config.yaml
moe: "top_k"
shared_expert: true
label_smoothing: 0.1
optimizer: "adamw"
Rows from expert 1 of block 3, named by matrix and row number. Rows with one number belong to one neuron. Each number is 500 + 25 x the weight over the matrix's rms, rounded and kept within 0 to 999. All counts start at 0. Numbers have three digits each.
# up: expert up (model.blocks.3.mlp.up, 16x64x128), inputs 0-127
# down: expert down (model.blocks.3.mlp.down, 16x128x64, transposed), outputs 0-127
up.9:546491482497449524516498508512473482496522482521501531506491478513494544488492482540498484526505515511490523502533466500489515529502506486515510538464530508489527531508514511484511478469506500501525491529452515466470491480515486503486510470515487500515492497515488502510519502502500466449488532534455501521532487481496532490527480527532491509475539473505507472516516519485479501510498
up.10:506479452488480491467466465493534496551528537432473517512486481462449487494471468536510526512500488530498553495529530535521482489480495530483535527472511505480472536495552536525450521440522498480494526545525532476488480512477540490529472523519516531505501486518513484508496490504510491486520482546471468527481513496500539469510449524499508519482523479519499463475501509543471516484479
up.11:535484448479454507501529481475502520535516478497541502500455510470451504501497513508483503494508525508511503480522500478474535518472454462493515520485514524492495524519534479501494525540500484498490493534496505476508548502505495482495489465515458474515530491521486502489521463467484497441516522517460470526469464549508529509546505478534471522480500466508536471557522509500468493521476
up.12:503523481498471497500509509496512497511533477513496505491484530508507551495500516504505451492494570498504525475481487489544509515509467498492524541508464508495501514538496505488509532472503493482500477515494492515484515486494530419477495413462440489515495540511489481492506471462514477501492508561498484523493462541512492486519490539483523479472501484551494490483551494488475470520502
up.13:514501487464502540486517499461515498560487470545460518490511489491524493527479508515467429496491534505490533498483497479525531514515528486488507495479490509444471522485482503502494499492543528490514442493481524470465506511521504518435460486496501513523511521515533465527502509520533471519447528514522523548495483506504528516521476500506489495508494505478528532517526479517500488516463
up.14:515515525489508489521462512498503500487471489448476470505485473519456479450517478501513517514508489519488505461502522496486520472493510496471519542488549460519513507503546512542506487535479517510490523507514500494515480493481458498483483497498508498514529466505490480514496495461511489489532538504461459499520472492500479505533518486500523470485522501505508442484526501504495524506501
up.15:528489455507476512519484477484509473503500450498495543534481504477536538516491469522455483509533536509516509502510499488501557511509496468529535517483494481506488509524509514494472518481520520498505454540451519472472517487507535459489517440494477518553510512533509505512524491475502426435449511583492498509500438509491541487531494528511486509479532476521492493495570513515517483521476
up.16:496515508517505488482461482513498487488496440463445534484458513522483517476501499529474507516510513525465492518510520484500549520491500505554568573498482450513541513493521533528499516499543505488485473514504534505439495504475509489509492496485489486517523536512468454497519481514485492484513501515490515490478460509516473464525519545505476469517472512486493486500531539537522510490458
up.17:545550506528430538521486489473526522525511500473462492509510480498499487515455447532486501515510533495501520477554539494512503488485499470485518548454470515493494496520515537527542508477499549493468479510494521471501487463506491469464470479503488513499468504553481516497503528481502459462429491543481483516568516479511546539537462529529452527498515497490506539502512500509473519478458
up.18:519513517505441530513488523477533513518504500517469488488518483489524519543496492534482457508498537475482477493495529465519499496503490468490485544496501537479513499540479515504533517483496554489503502568486525482473487463508508469479508483454485508514449548525487515536522505446501464514440526512515483518538515488517483536540453538550490527492484497525478525496517505500480473516436
up.19:513486455484477479472519473466522517535522536451499522511502499502470525512421482540512506483495499527493547494525530504519488498493494518485515521465519527491489519491516527529440485470495461471503517529512488479518499501472551491501487486512482493502520474531508497525520478474479500455515474550487465537484509503505541477473512496539509489485523487478520474525498492516495493522495
up.20:530499490521477504524519488524504488510520486463498506531462526500520517500499466544461494508547506527479503471513470488513542525480510476505531509474520488525537516537498513508485486546551498487496503534483532440473455481492490491506472488474522490521477488537512480492506532475468492462506479516523476496502471462521493487526488519511489538475510505479528471524518493518520514491484
up.21:543503476459472515517499512467542498523500471508488541529524494479515523551479488567460461480501538506501515520500514485497520527499512480519519528460514516475494511514483544518518484484518542511521468505460523485471496455487537470451486446526473531521519509533467478529523512507514431468462510533498499537517484498509511498530477531556486519478521502509497473507540496514483494538478
up.22:476491505499522537528492515486506520473489447495505523506507492472479465445483500506455531468480491485500496493495528513509547507530535523520525487481461485516470497493483490528473506478510527480491513514484501517524517534463489480509519505500484486512530490482484499505520520511528485516491485503489503483479483505474494519463489508493520516539486541473475494517522507552526527491504
up.23:499516519523495504516473463488550508513465494469452488480518492504488463489513471524491513539512525509496503513487553492498497463502530483485556489499510477494505513502502535558503504485526556512496499525499529495487472504462484491493467483481532478499473524523498495497513541495515482498485486507492481524544516464526487508511504502515497485489495502504468505471513477502494534497480
up.24:534482457470491474477500506480486510501496489519497537527452491482482532514506457537493462490515496503507502497515484476496530537519490482514561516459543483517523517496515514497495490501482527509509462513457513471492504495544496482481511439541490462528497494528504497537521466474481456457464538542465483511512474536491553515528487496535456495476497475489513461540545483506486497559490
up.25:515487464482478503531498497474530497521516486479481544524492467505469515504478479545466471493482533513505527491538517487522508527509516459501500549484518502499491508520496541518490511461492524448517482515484522472486474486495499469477496445513475501515533510516467489505514486466511443471522540546513509514505469500504514520519479509534496508491509499495522477534548497511523477523506
up.26:524510475514456491490462482498540472527507503488455519509511473479525476515505497536473481522512527508507501490503536493533515484448518514493504574444492470496505552487531564531465515451528538496547483521485558510473465472459553448514463462450497540531503516569500475498514521491458459490472479588504474513492500475535510513524467532484545512507530454548504498464530544520522512491483
up.27:493466480473484503498542496480491498531489502500473523545463533465449528529483486515519523486503539553499495483518507486470511549505483469491501488490497476488513501518503496486482478505481501492477483517518494455522556507485523452448506480489459500518502500512523467534524496457496487504497511500514508493477490539494507485527508495532461459478495507481501487529532500499527502550463
up.28:482436487484517482517508505479485512520475514493492490466494509466459507493511479511525489481496528480495533512520528474504496503486473455467503493494550492516482497536545473543467491527495487518520499534521508452527486509510484489497494458522482475497501501459520544508486495464488516476497538493454492565497499525510510545515526475545451493446504529489496476553515470475510487549512
up.29:544482489492458518520477520493488499521486457492488541521486469486494514503502464546460468520521533537512524500525495474499544534525465509503514539460508499483500499519538517495502495483467551509497477545443516454514521444505497453479507444472487495553493499548483504573529502469481440413432513549473504526494453513478518514526503554548487513458501489523500494518543483490496481545472
up.30:501514508511509510502479494496511509497487487488485514526499498498481488507474481515475533500503503496478461525527525520489525507534542506543506523499486473510520493509492498527525502527514500480471487491523501499504499497490505483506507523519501516511525496504462493505544469517497481490492486488478491496515461526528483473521516518497482508494472539493505452501507521512522502490460
up.31:492543484465534493472494471469521521493501456445454529505496488513508467460508505552468516515497531506468478502496497480504567494502526501535556545507487442515523532499557515555512515528557483473490505470528542512505461494504505491532463523480485551504549485481501425486532499534500501488517509533493532489463456471526467467515510500489515481516483510490516491473521549535503517473447
up.32:518496456510418560488505493509503487541520492518494550534494472484476522487493482546490502483493523556524496485524487500478512532512461485508510562491472507494474548503538516482484543477517509484493447535486527501466534516523497478497488481530486508528536524538499502472536482517476432454495516551479512510468480527475540494532448531487482518508526476522536457497530513518489523505473
up.33:476442502479518503495491528506484528468462499524522550476451505511451532493516505541512503488515500530519507538518467430465484548478518494524522485483535450515518496508490483513481472527485472514502466502481524484529525488525488495493540494483502475491495498502528514514571477502476528464516498497461469513505512521484498502499525479551460475479506529473516457522491478481482521516493
up.34:531490476534451513511461480488502476523500463478482524510465508473510517485516461550440501535564542529485522468509509496501556532515470486513574547482494434502517516536552515526488505512532528511486480558455528461462496474490505471486464466464506505549473521573502507502518500469491424432452507557475482520497471526520532510554485553523491540466505499536487500518552491519476511524448
up.35:510526530526453500539462485489502502499519511459484513476496491492517468510504486519509471510508591483508490477487526499527487489507500483470530558494516462473484497533496541526514475471496589517477467528509505509494464479488495476493497469481509509471483549563479503494507555474528466495452488544501482536545503498525497527516436510546499502501516488514474538504526508497483502516458
up.36:547481470488484509492493499510524491528494455493500547524489509474511515508527475534409463509523553526485493474512491500474547522485469473529542529472493441503503535510523521481478533507499555495500441558468575481462502478516527445469478454487480516531489514569495502515544482498477420422467530565481527546495460517492533492572492559506500533494528466533490494501558519498527523519448
up.37:473529515479521542496511515468489496508505474519478512512547512468495482490471516499472489494501493498491517480441526498533511535524533507502523470488453461477474496473481477526469491491527542499500467501477510528521515544499505518484503494499517479505504513478518478492496540517523470530454479483514532497481512487457497510476471504490509498518466533478494521519516463518512506511533
up.38:570518462513453520540485488478515484517528466474507549512519515473511522524495472553443498492513575497489467486489491513500528534527481460505542575489484477481500487525508516505483509474526545477497453556488556515460480515480534462438503450512453501519541526570487507517540498476476432438429525546490526546506479517492507479539473560507473520491531477516508474522554494479535486522427
up.39:522504519503495544498500511495499450530513464483471525491524542475479529541481506500489512480549497500522472519516507479488493550514497476498494517459500508488526500519476517497515490523513509505519492493507483485489468490491517507476517543512508552512500504476547506455493530507528488496459506502501509498492505464497478472485492526497470472486521514476530524504504520461495513477498
up.40:518519470476464528547503509475547515524528489499489498507498454513510522531507476509505460490470510458506518506513498504555508480489543446494512516487507509476492520502496521501563490485495533506482487501463506489492482493486529493456458443490477522497510508538452497538495506516507469488454509548524490525531492500514525520479468532481502519502524473522525492496530493510451475486490
up.41:534492472486470538498476502510546463543489455495494570502482486491511500524502497533453454501503559537500505496526488485520529502485512471487515551487509483484494543495520539492488545471526542507515437545477559500430484499525520470494488471506512509524490506538498491490544488506503452468476514568504498517483475484475531497513494530504488520497528479492515486475544513492493493491479
up.42:469503504463516537471506483474476506507516452506493510508528519499477481496499501529487484537512516516488538493450518497524529518507503521491523463486464460461483495476520483544470485505528536518476491496505517467492527521524528505471506480476494478534486503506534459523489545538513490520456499481504529521494487517495515492490493514507497487516475530468494545526529466524494514520490
up.43:552511475515433531496500505496500465560507477482491530521505526481486549508469439537465494519509534529517534496486513524505539543509467493502557568489455495467516509496526533521498508473505512506475460558482522482452513495499512474464488449488468457527499508573491484472523491498497441451454507554466524524484479504518537484520491573498477497479529498519496524496530519526486514525461
up.44:493520513484527506477487483475523530497483458450430511498493475493481474489489483533465526507503510494477485497523505496488558496499507499500536527491490474488508520480504518526522497521549498468513499477527531519484471506468520511518481548492510564507554485484517465487518517539521510501493482525489499464467466484532447475521517490494499496498489507497528474476510542515498524462447
up.45:518514481478419537483528502501524489564497486519488516517505480486484516495487483577492489500478505531512504471526488497492506526509456454536500537507478509504505532489526499465495523500521522472502439545485533506473488513516498475478520462530485491516490513527495508504530489514454427493508515526458491494477497528487554515532461531508476503503497498528524459485541511522514501495479
up.46:522520472502472522491494478489524495500520466479508564516510495493479514499503500544465492516506526510535524468517503490495527536523492506527523554481507513483493532476494512513483508487491534476498469539505509481484519470512515493472496483523488500521520526531458483492523489507477452458492478536476481523484470508478525495506488541517492511506500488511536485505528505475463489535448
up.47:508511487466478509490508487515498529489490468488498551510465481477464499497545491549483458528538541545506499499538508468462522509498474520517537529494490474480496513462523520514478502483497527532488457506491510485477479460483494490474517467509492472525493506550521451541521479507477477461491481516493497547502469518492502479519512524519481475498488491493506503499538518511515500573464
up.48:527531454506435505511503474521525491513512503473465533531534452512504495489501464512488509503517526503512477493536540481490511482454488511502533581488488523477494542489494543537504512447513549468501460533474571502476465452461529467512482472448467542515497521570467455508534528495456458446476481589496439505494491482527536485526480562489531517539552422505525499483538544519510510487462
up.49:493479471488483510502483494510468530476487508537464492515461462502500473490530471492509506503506492517486519525515464513459512473495482481514540485529514468513523485507521489509517488510488503498460477485477503503547510474533480504524516451534484490504472480522479514521530466516489499471486517497470489470500476540492562517537502508539484546491498486490462468500497509519506516554529
up.50:540476455514474544514460509501517465529492433471521551522485521475498529516510441548467493502538546522511487507531501477488551529492488478540554530440495453502515524510524537523490508485502549498519468561463515461475524488503501448470506458473479506553485527549487501501545514481493417449460495562479505517508442487508534495519487566546478503484508485500506498530568514500514506507467
up.51:476507501481469493507481514502492528502480472533456502472474491515493483473524483514499514515495578534498487536487499495463527485507481494498520530537497487497501512508523520520526497498480553516468441519507521531478491500510471499497538457498492440489470532547468500529532508524517503485480521520492483522519473497531507511552514501531474476508475492480465497471515499500491507516486
up.52:484486472497476545503492535513509476513497499525498516490490498518492513502480514474500495533466511550543497505501475492479500536472513499502494497502512476527508531473513543462484519475504471509534456495507506513484546513504505487498473531500488475509504457548508515474541519531492498510509490526496518469459508484445488509480489508474499484501533497488537494482496514482491497481498
up.53:517468468506426527512529485492531537517518507490462501512496490477493480467451458507509507526509547496493536457525511497480500497453470446499504485502484515516458526503546485509484528492472490505492518506493489460519517492482489510506439497527516499511509474526468513482490526502496503473510491524501496537500506492527545514512498479526505539483478511505525479505501487511493513497505
up.54:540468488495467518508461496515514492524501446536483526492475494498480492498494473532467494528520534525518512500503502496501555540507506487499533510477483467501525513509546516483504509500492523512492462536487515488496513501517507482504499452511470486533486529535491521503519496494497470455483525539472486530507453508491527488518497534518473527461504486526513474503542491504482493535505
up.55:512517488487494534519482519494511493475525492505519556505485495485509520485493494562468473504503528533550477494495486489494522566526500516491533537498476510514497553506493511458483493483506533476524449541449499496456487485519482482493508470513497475536479493554487515519534502494478441465497496558466495491487482505480480509504460557492484491486485506493515478510537492503496504511491
up.56:513498499473489507474538511500490472550507494519499515529508535496523566537488511524514502518496510502489487494479494488474507520514479479483509489503507499481543484526481506483496473520457491501480488512509478477496518496490536488457535467479462485496480501509527465504499496473498492508487532501527509531509496464508484468474543497490466447525520502504513524481505500492502487543466
up.57:538486482490498520508522519482487500503497503483478513517474486493526539514454527533494488469468513529515438493498513475466501532484481478464488509467523513499501490505474482491483496531481473502514497498520480488534516500479537442485500482514450493505493491544517497521534510471476496492474515521533479536485485486481516502530514498510475495515528486498523492554509509481520469545447
up.58:513497466496442511503485513501516465507519477483490565548497491464480539520491473520455477506505505536504504496534515516519519495512491528486518538489477509506510533480535520477493527465472525502487493521465494464492528487514518467490503461516497508546509507543501449493517490507499455447463492523466515521498474504483538464519494551521482487493528498531508469503519515532490517531464
up.59:522490471476495506524519479471523527512514487516501524499493489493497517503490512536490502517493557520499500499501461479455527568493490496519498513480508487486477530510515498505485498489492515475493458547499516457503530474502534474496494484489454519512530526530484497528552486495481476450459507547482481532494455518486513510530506489525485490482496518490520454506533506502512497538487
up.60:480462501502507499492471475529495493503494467527439497489470507492484473465492500499514513495532526547516504523503487498476530520487494509495537508507486442493481510480523514480504508485487544493480453503508508522498520521520504506525494475538483503505516504539504484485541480530504495482485505533461498497495475540479519477525521496518480488483487496501500464483515518520512531513498
up.61:553507426504448546503490494488496474519519470487511540531511492480467530509500456541483483493539533515490510466559507498486532500502468473511556559495462498503508532503539526475494536480495511505510457511483490502468500489508493466477479460542496521529524496537474485492535503500493449428493494554448503530504472495484526490533482544505480509489515469515508484504544493501486499497496
down.9:513509484515498513478524486498510512486533518520511513475495504506516528497495527490521493493429489460497536516489500530519517492480504515515488513528499530441449478437467527505489499498506481491464508498525464558482497512484550550470519502498517508448535512513484463458474523507519482526512490492506530516484507516542501492486493494466505478531524477491550507517480500521434477481473
down.10:532460479492464489515447497538505419476468559481450547521454555463470465501504454531504496539560503540503511511530510495466434505454489489487549504491500480503530558498536546519506478492534526514490497538475583442465517458468548456539479502460467527565471507520503450495564500513507508477491495531478467442500534490513512475530463550553523521463531448517494435500500540554467549516475
down.11:502495505502484496501485533476504529518502508505505536500470511471512496531503501519504450463498499483501488519486492492530510523540481501519498510507468538493438453515470520498515554459499513510512486496506499534477509491489510506483534466510489480505547499486505501508471505477521522494495466490555514487532502468501479495511488481485509493459491485510469523463492460503472475508497
down.12:482515470477493466469541502504489515519545487493512502479462492490496505499479510527482490458501502479548506472515487457492529451488463498537494541483536522472532493484497494558540481515502515513520501451513492536515465504495539505498491497466486501450566461504538477510506490517493518472546478488501431509497493456528480493520535457533491494476487484524540525504498518472483528527475
down.13:485492483493503509500535488474510534514491517499509533479477474498501504515484511515508476476474486542571481498505470479501513488471519499482447479482520526484447499475489504515510520501528504524506479455513475550508497505537478478541493509481532479503498477510511505517504522514538498489503468486556499495486528482502525475524494472451485479519480481486541541480464513496463472469500
down.14:419520527527510482498522477485506550481512475515461502505540493488515500478527502501513507457496494542493512477510521507479510497550463531576485458476490518473483489480487476506487487501494533461511488472495463541513494481508464555470476515524548503441522535483490533508496532546506469512519477479536509492445502500471493510501492480490497512519478540489511534492524499481488508505558
down.15:494517458483510486485478507480501541499517500483518481477474476535497522519480496487537484544507495462497517508485538484517510506501538517494490519515494512474480508480477520508512527482493478510492491474521508506488488506496512509493509486460482463488483534524508472495472502492497534481503514479525515544508513491513515512475507500513482482532492474492500535520492532512465483492503
down.16:450497503551533508443536521480503511516466498502474516536483517544488463511526538527450509503428467491493521503505484500478553506499488478490493472500491528527516455520541487527500466499498490489490515512510473488519496520527526498470480503487508466512471454425512477521493514479489458533544512479500530493534526480494509529514482474512482511512540523470523514488487468574471558480521
down.17:462524524508494509451488463477543530492480539478508502480520496495473509531501501478526571502479485515509516490511513493487536522494460505564508503543514512477524455481445529549508496498463505469461536520514478546496520482478518508488485513489496530446554504507456509487512509476481466504521447482532493496445516554509488464527525488486488521502478500507521494489479479523492520478497
down.18:437517556518540503489523457478496512478440510503474480513530485508469555493532514447512542490455488482540543517521516492507503544528487536539490479494478530459447440448432531530498492496464514462482514528519475543492492486452533509471479534463481512452528518490507487520534497527491502505514457475515545501442521510504431512489538500491544481509487522501535527489484512491466531530511
down.19:503434462473487493476468504505489454507497564508486492513446532452489491507497453528485488566539510545475512510476494501470445462436515483487526479503505431479511525488530504474465502477523549532506474526474524464501541515509511486514519455493522480501463531507519485511531509473513550461494518544523470473508575506472525485556463513563494535466525434524463443515493520514488507514520
down.20:462551498549494502461508513506527487489502490479506498522469500485489483490524485474525507479438480499485468518542523544504538495529491510494504472521500510546481472488505515502488508505506522466503523470513484521499528540516498485528495508538558519504540483459458476514503483523476487527509475479490477453481503502499521478508508507443491508524479501511477462491492503529456518486475
down.21:527485503508500489482497493458477541505523521484499499483477496497502521490456529485527468493467474464516517497517470497488494508504501492501490542539496536480471473498473490520466495494479508476504492502562469535468501500513509534525495505523471460446493505539506476545472471503514499516524499495539506528524523502504520510465519488503475474525535520463518524508471533507470453497483
down.22:483516463504525549528509483486534487506514501477490495506504491500465473443485509508464505469475510503511525532475547490525490502489496498478501484493501526477449480489513475561464477477555544439516528475543506512567466567486526478497514489493518507499533484453486511454502492489548519506499477505511491539507522473527506531456474453524524479498456511455493500546523453496511529478499
down.23:446527482494461461480532504528530483529535540531505520494492524463480524549538476487539528499517504528528539475538496494494470472503430483512520495523504510478536459473486539518531515502505487524437502464475503568479519486491508519509477483493501502442461499531493472487495537495474531510557429466528479491462495531502521446507500508454507497528497467488511502511459496470474514516522
down.24:479536486499505501477523512510508498468494502484501528490500498514470532501493545486525491473454494475518539488516494515520485505511455502518507533537488537491473461498454538531513517480496469484497503480519496541498495490470528488479517507477495489473531513509479506490508489506539481548517453498531502472471523510523478479472506504461527473526513486500514495514503510512431481488480
down.25:508510479546490503463499492458499531506517492451512484495468466508536503498452519491509460493465462522536513484497506496510528495485514500498496532519513549451496480512457499512521524512495502510488484455521466527490505493511496555523503523509512485479530495547505459494487504508510524507508452476529474510528524517543537515484497495483466491551503514461518523519495531516459500484473
down.26:472475490476528526490524503464522522488502522533509500425493507461491480539505514494489476489488496496578502496541463458485472538506525487516481445493525529496479514477460477507485504494525482489501471457486479492492513520515525519512509530510495525467512508515545499529512522538527484529477458478525525510486606533485510501506493489493455526497489510451531507510469482501476491497511
down.27:475519464500454516470486480443526522532495539485502490530462482496518498514496476539483469499493506497489521498493539509558536470498483506495500512531494518471469486487501504495510500518523512514527479489504525492499458511544484532483494453503514485491506489511482461478499530487514523493518506460506502538554536486506561517559491497513443549524492496474483496546455496504481501500498
down.28:517448486464476486439497477478485507551472552514507470473454509508519464517489450528481512575547517531501569517469485499466518508477474500496488451513521515494537478472531504466437478517530492564500467515481542470463533559537448561544467474511543461507473508512505491495480542509447503496494522461463491491529561497523545558516468449519442563511508479461478489485433477553498529508523
down.29:477504507517517489521489495494460511483527498480526490482473499518520536492479522482512501508481475467530499514497494493531476518485499499539518510506487492507490463490478492524477496492506481493476496502494448520467497483489493548517517503509484478513519489524519490514517488504521467518510450490537494496490539498526515504508526530458494462502502510496513512502498518521486477484485
down.30:512510491539513504497496491469510503452508485475504504491480504524488481447479540489487473494492524503518510551473527520478498525513477503448509539509518470541465485506505496510476512498507501515520516480536470528556473500518480519493519527494503496496506488495491508451490453525517493497508509509477492518546520482514507510478466482488495416496494527476487516497513500519508512479489
down.31:430545496554511521452580491528496478456454509536488523524495532531459476489522556456534532491421489514502515475475506549500542486535463540520494443518492499477487430481517501483479450504489515492517501476502476528515507537536497508463526527497495429435476468484493469472480504497449495547524471452501581491477514486501501517454509461468519490568488510458530560489454469554514581483490
down.32:516514497510478492484521466507475532538530494515516488494491492527471509498454535506514529476457491504493506465499485514484532473525502485510484503537488533515524464492513497510493502543536489482478505465526475503502510507536458535465476499521474503457498489491501494467499479496470454505513527456521507522539517495525531505506497475488465511522507499449535489515491489496512477452503
down.33:528460502452492495489507504483487536512487511495494511483500489479529499497483483551496460513565521494516511492489480478539502529477498548436487513450532511513484511464525515465475460499446465547545462512492546455545478491570458504517499498491502464495469438535545537517500502486468555420433512487462525587540497488489517538515507462550472530462532499441505532508459484453556505500503
down.34:522504509539485473539492506483459508490499474508498503482525485506507530490483521545512457493485470452520504508477540468537476537500533534497488507498490529471459469503453509521475513471502506525505523499484452496483499513524480515501518484480502471498516513519523509529475517509473487511500491500510495507512534525529466509459513483496498461499533491461496525516510499483484442518476
down.35:442504515493507503484495505509573511466465537516487525514524483484493519553542471465504555532490477513543510516499501496504499511514496542554527472465461491494518476459471515498525547508465543486463491494462488582469545438470533455499520489462494550464508538486455504506534493492499489503518455467498525454428566540471449487522527532491535527511453525504482505479487496519498553502493
down.36:501509479523477496492504508477511534508532510495517491494487503480487527482493525479523489472465486468514512498522517505518501503516482484494496503523514519446484511495473538531482518480498530516514506480518473537482481486498505552475494499487514464476554509526470507496497504530486477486498514494508505506515507515536468530480520522477505481502499498495512482523494510458468505506461
down.37:459488514463532539489526461509539517503475456502504514460504487489487472469521509517440480492505508480580486514493491473509530518502504526505491478464508539484491488507498515532446468503537548498511509502489519496520484523484483494499507523454508485494526492476505549490491502523493492500474471512547531529455503463489482490441491484515536478512451523454511559531497433492500509477479
down.38:529489488498473489497506468486461499514519488495534508466516489543500524510484520528504504509464472460499531470498489488509540501516503499514485544519499515495472492521498523542489511505502495513482489488537477518443511492511480565483508514513511475488533490524514510504488511499483458493511498480506519526552537479552489485496525487493492484524542471491525524488504487480483469503481
down.39:466507513534469485441469529466528547472478487473504525491507496501493540524482501505469500474503510443523511514515566530538521501532497532517479489463493501544515466529456542512513513492520485505491492490489517545469480445493482492474532510529499506445535492467481511451495501510511443490530458450496519479510482506517480493543500487475483483518494548510489497508471507490501535456496
down.40:458540525520507487477524483471527548500507516480499522446467515513513540488473505434553523476483486486511525505543496492526475481485520529515515471535507515492495494490469454503483518519470445531463520466527475545493541503482516544507450530505510503476574489493545487501464508517560470522511472465516493521474531515501495489508510452453476491514503538498507536483452506515490512520497
down.41:497494473533490499485517506490492543521540526505509476480514510489502508505477507490544486478460509522495502460512507487507511518515460487500490503558499549474479473474473487506508515508498492499495521466505475520502515491507507550491502509478524495450528460503465478520505545478522497497496506495557488537523531493528497500516482471463488509496489500490530499498452497474468461487493
down.42:509486515509510508493539501492518500490468488500514527461497493507501525476479539518513468516451511486531518530491465487546526536485488559524468481474491540470453503474495513501511470519545502498500493494474478498507451510490483485485501536453500501527500464522549506531522473530482522503499463515538545529497522465523496501450503474467538462541454546484527585522511484544480508489443
down.43:484499491516510485500506480510471500502530511512545480437487483505488517467469531495484465530490466488522533496519499458498492494518522500523498496542512520487500478471503514487479487487499485494492495495464509529497500508513451569492532501502484472460526513550526493471462502530521504512528505508514505551543508499529486522498498481478502463498515489523506518479475482488487474468499
down.44:456542529529519491452580500504493502457488492513510482494502542521489520402507571479525485459444495504503542514465472529508553506514443541494494479549512475518497483475496500487492472536509503484491514477505476540531505573557475531455509521496501437418516507476485519416513442524468549534530491475483562482487450483481500499493495464463476442531497540442501532467471462517535561481509
down.45:501546478498481518478528481477478546520532502521517514497483509513512513485445533529495517450438504514486532444518495487504516505525463505537467526534494496504491446507491487527493511537527485456483502476523470515515518495532503544443487505531481491443540491474481502479482499505493458498489495474528518508516520498514549515531504482493480500533509501478546516511485486502492461480458
down.46:524513478498477483470511518493484484512504517520494469524498498514476511484477524477515514512464498492494524520491512494509506488475477511529507512536491525481489496475513514549502485503501478511498517499503500528511478528497514546466540509486503516466507522503479471493492513484499518534517483497500518509523532485556522493474459492473491485535514490486503509498478491512457497467476
down.47:498520478501510512457519495468510504472521472466492546531498502515494541479498509502476500522472497469480538509489499524493520508509480524490487524489498492503486503480486460530511510479483492484495516507527463528458477489512524554470522528509495495457501489475490461475488477505521509493515516484494546527491494476524471492536508495444486474504524492515537503465478521515450556469470
down.48:490460487531530514515545492475478505509453499528529494448510515484500475498481512508455460493505502496535533501493483472503508522497476479517480451493494484515486474498487485522470501512540466482513457504470516500518518545505486526526498523543540535471472473500530538452516526534491472546492469472525570472525566521472541512508453458489460524518493500435558509509478468519537486481510
down.49:516526501487493508516514503499497489506524458508522528481504540514519455522501518523498516482504497509508472497539476506433539493478448448472466519540494528544501515541503515525515487516473490529485515496547495486466507449521471527496475514524494500537505467506524490537479516509495465483506461487503455494529503472504485477493488494485515512471558487495524516471490473484447488507456
down.50:519494474512511475467504508483508523504514505513504478467493506514519485480513561513540459525511497473521495503504504513511490506499490500486488481535504486493463474488489500545515489470473512495506496489509495506497498505497513535514518496481489508483509542520501480507488477488502511472488493499538469502517519502539497503471524489474521479511510514499506527502498525522454460506466
down.51:472529481500492489494521481478512495464494463471506524503479535536488541509574481495507484532498491515480501541525460505466494487475452451498513490544518486502531482500466518546537443503467468563444499458529487517458505466509500556494526484485521458471474486500485489513515524494499527483516461425535447496514483528520460470499505498491505474477513489486477503481517486492437518542464
down.52:470512514470495517497476535461509496487481469463486500493502468527482511487492504539448460561520502501512485489507525506572514503476565553467484513426470483528491475474519517479490530468498498527504477473522516469496479499483497450547449500502513453568466498526524474496481492499493515480527452499487525498525482483449494519492486523547515485518518528527493557477509547526500550512504
down.53:505486482539469487467503508512486497500497520481522506481435524541500517500558523519499507549517512531462516545510467489479479496437484457494522540516509500529526505538472515541475471497499487514464508519530522478452515483492513542505474485474505468533481486494492456494496514460487497466515488523529505505510558494522494462510448513502498500477567480482506489469476542523478520523480
down.54:494518521511486481499515507495513490483540510478512507506537492495498538477487533489531493451493511487508521492464481493529499515544466531497515547511476481495483497501491491470509498487491470493496494502515457543479512472504523536484495504501476502452548543487480484452486513498494557517502481509504533484485504497514484482499520493456532469503476506518500492478505512491503452475496
down.55:473534507519504478466525472481497529523501505468527501486493490533491506494485506498533517490464493479511529498486483488501507491514487495544486494535498505511500480522469502552499496503514493507488518462507464520482483490486499529494520523513521450446531528485475487483470498527518471500556477465531515496509520521557495488503494498477491487525505501494525507503503506517469485482484
down.56:507499494508449494481457507458521533512539553473506467544490506457507482508507463513471463511531496498464497483497533513548507464521538504522530505505498516443461506469477535494500510480504513495469469515490485458492502511501532477513482473525571507496474501533467502490502512484522529508495487494523481488543527533491545490531476514532467545479504507460501464513490500499493508483488
down.57:477526505481496491440490516532465520521501524494521492509486516508519539525480477509495453508474476509485515505481508531560496501524498532495483503505503508476484442485505497474489497499489503528480508498483490521501503536505490520479560455497506447477499505539501454472455518478514557488524481463464503485511517508500535509486496515515468484480463519511493512508447500536531531507502
down.58:520481477482502486472505469519454484512529531479488503504471531497486531455447512521503518491472481501458521516486491487490480477494478510518502510544483518489492514480477543522496481503537491489494485539512501518501484537499514533467542494503482493437475502517486486483532497472486505508491506493524497529512539456539505493473488497517490484517515460487504502492479537511483504489449
down.59:512492512486488499474505500475475511502481524463487472477441487499472499527480528482486447484476466482553467504530489489504508487522494499508488538555492531450480489475460528522514496490495521514504489485543456535462469534495517520504491496511499522477520519500516464513509509499531514521541500480524504515513525531527500472498518486478452468498527500483524520532453512516522470484485
down.60:503541499531512472472540532499497505478519506479517509514489517523483539463496518493495492437465494504485503515481503510494542499518480508500487504532496483529514494512473523505517470506480483473514516491537488517487474502500502557452522520466465497430547525487477481424503475479505555518548508486485511514506453480508461477500524463456508445495527520506517495467519511529523517486483
down.61:535517503504503479497525469512496506544514470521530496480505532485504526495457526492523498497465509484520513485481491479525516476482479510506467491536513558468512477486472519515508492509537501512490499509506476524514495522491537515467479485495478479447487524508481504470498474476480483509514511486525511540503510492548540504460497494468530498524518482473526536512478523515484499474456